python train.py --encoder_arch="squeezenet" --model="contrastive image-text model" --dataset="scattered letters and digits in many colours" --train_examples=195000 --image_size=64 --crop_scale_min=0.8 --horizontal_flip=false --tokenizer="char" --vocab_size=42 --loss="softmax" --embed_dim=256 --encoder_norm="groupnorm" --encoder_activation="silu" --encoder_weight_standardization=false --encoder_depths=[4, 7, 4] --encoder_kernel_size=3 --encoder_stem="single" --encoder_widths=[128, 256, 512] --text_encoder_causal=false --text_encoder_width=128 --text_encoder_layers=10 --text_encoder_norm="layernorm" --text_encoder_norm_position="post" --text_encoder_activation="gelu" --text_encoder_mlp_ratio=4 --text_encoder_head_dim=32 --text_encoder_fused_qkv=true --text_encoder_bias="all" --text_encoder_qk_norm=false --text_encoder_parallel_block=false --text_encoder_dropout=0.05 --text_encoder_inner_norm=false --text_encoder_drop_path=0.05 --text_encoder_positions="sincos" --init="trunc_normal_002" --residual_init="zero_last" --optimizer="muon" --muon_scale="original" --lr=0.02 --momentum=0.9 --nesterov=true --orthogonalizer="newton_schulz_5" --adamw_lr_other_params=0.0017 --grad_clip=1.0 --l1_shrink=0.003 --steps=14800 --batch_size=256 --epochs=19.4 --lr_schedule="linear" --final_lr_fraction=0 --warmup_steps=440 --weight_decay=0.003 --adamw_weight_decay_other_params=0
Rows from block 4 of the text encoder of a small contrastive image-text model, named by matrix and row number. Rows with one number belong to one neuron. Each number is 128 + 24 x the weight over its row's rms, rounded and kept within 0 to 255. All counts start at 0.
After each neuron's rows are labels from the 100 texts, of 14848, where the neuron reaches its highest value: "tokens" is the input token at the peak. Only what is clearly more common there than usual is listed. The data: scattered letters and digits in many colours.
# fc1: MLP up (text_encoder.blocks.4.mlp.fc1.weight, 512x128), inputs 0-63
# fc2: MLP down (text_encoder.blocks.4.mlp.fc2.weight, 128x512, transposed), outputs 0-63

fc1.364 [128 147 113 112  80 121 132 121 117 215 152  70  74 117 126  78 142 119 200  83 141 128 140 116 128  97 107 126 113 123 128 129 170 136 146 123 128 132 128 128 127 131 126 126 128 119 150 149 109 128  88 137  91 131 146 165 142 132 117 146 131 128 133 127]
fc2.364 [114 127  62 139 128 141 133  79 114 128 122 123  86 143 119 201 139 131 168 153 117  73 124 129 128 105 128 129 131 134 118 120  75 139 130 132 132 127 128 130 128 128  43 129 120 127 124 127 130 126 128 126 126 139 127 128 103 112 128 126 129 128 187 123]
tokens: "a"; "n"

fc1.355 [127 128 133 159  92 175 148 110 144 141 115 215 226 134 119  89 122 127 155 144 120 122  72 129 128 122  51 142 121 131 129 128 127 123 128 132  93 153 127 128 158 127 127 108 119  98 141 171 113 128 124 128 112 159 151 113 145 165 129 114 125 124 131 108]
fc2.355 [127 128 128 151 128 115 128 125 111 149 137 119 191 136 118 217 106 203 164 118 126 128  80  48 126 131 128 128 144 102 142 127 127 128 135 128 133 142 131 127 118 121 158 135 128 176 129 129 125 123 128 121 127 128 129 128 125 127  92 128 127 103 125 125]
tokens: "d"

fc1.50 [132 128 130 126 104 128 115 146 154 193 127 186 255 158 121 105 135 129 120 114 124 131 109 114 128 134 110 124 122 121  78 109 117 138 137 128 120 122 128 127 103 125 163 192 156 128 171 128 147 128 114 177 129 127 132 148 128 123 128  95 112 160 129 116]
fc2.50 [120 128 152  99  98  70 108 122 144 138 135 137 151 185 128 155  91 108 115 113 129 133  72  98 133 128 123 127 122 124 138 165 129 128 154 139 125 155 127  84 123 125  84 127 138 131 133 127 130 140  64 122 150  99 137 129 141  61 122 125 129 128 114 154]
tokens: "d"

fc1.107 [104 127 128 128 128 125 128 128 158 128 129 108 155  87 150 128 102 128 138 128 128 129 128 128 128 128 128 128  83  67 128 128 128 128 128 128 128  98 128 128 128 128 128 128 105  49 128 128 166  90 166 159 128 128 128 128 128 193 152 128 128 128 148 152]
fc2.107 [128 128 128 127 128 129 128 128 128 128 128 119 128 128 128 127 128 187 130 128 130 128 128 128 128   8 128 128 128 128 128 128 128 128 128 128 128 128   0 128 128 128 128 128 128 129 128 128 128 128 128 128 128 128 128 128 128 128 128 128 125 128 128 128]
tokens: "a"; "n"

fc1.357 [141 133 125 120 155 125 123 109 128 166 122 129 218 150 125 193 117 134 128 121 105 120  82 115 127 128 128 143 120 150 144 129  98 120 108 122 127 110 129 128 124 116 145 149 108 129 128 167 141 129 131 132 139 138 155 138 138  81 130 129  65 150 132 115]
fc2.357 [130 128 114 119 124 132 159 119 163 144 154 170 215 135  70 131 105 128 131 126 133 123 116 125 119 147  92 128 160 112 128 120 135 120 123 130 124 126 128 131 128 128 151 103  92 217 140 129 131 127 139 126 123 115 133 126 126 136 126 129 104 131 154 120]
tokens: "d"

fc1.19 [128 129 153  71 121 101  87 128 163  69 157 123  79 108 124 143 133 138 148 124 147 113 117 140 127 134 126 132 129 140 122 127 125 129 128 114 116 105 127 128 128 129 130 129 129 133 127 144 139 128  91 134 128 135 119 142 127 142 125 128 151 143 144  98]
fc2.19 [153 128 127 113 155 120 150 135 164 127 114 188  51 109  90 123 136  73 127 132 209 157 120 103 126 117  90 135 130 138 133 123 117 121 129 121 117 111 128 134 103 130 139 135 174 130 166 126 136 159 128 151  72 107 128 132 139 177 130 124 127 165 180 129]
tokens: "a"; "l"

fc1.290 [125 136 116 135 135 128 126 116  72 146 112 107 133 119 156 105 126 127 167 199 114 119 137 151 130 109 105 128 104 110 126 128 145 112 130 127 140 163 128 135 124 114 100 130  98  78  92 111 125 114 148 136 137 158 127 170 196 126 132 157 129 130 150 137]
fc2.290 [119 127 102 148 119 127  68  85  75 132 117  32 115 133 162 100 139 123 127 126 178 130 111 108 125 129 119 106 128 138 121 125 156 128 135 130 144 122 129 117 131 146 152  95 123 127 120 137 124 125 178 180 134 143 154 130 131 140 135 125 176 125 126 123]
tokens: "d"

fc1.56 [126 128 126 141 137 136 131 116  60 182 153 130 248 138  88  80 139 128  57  76 160 130 120 127 128 128 128 129 118 123 132 126 107 121 128 137 128 127 117 136 140 122 147 146 145 127  86 142 119 128 143 142 127 130 127 158 137 142 158 130  99 160 129 129]
fc2.56 [106 126 122 131 128 128 110  99 135 227 143 124 217 149 133 144 125  88 109  99 163 121 131  86  87 126 130 126 126 139 122 129 130 128 154 105 149 127 128 150 129 130 124 129 129 127 132 130 138 135 115 119 135 140 129 129 133 135 125 128 133 130 128 116]
tokens: "d"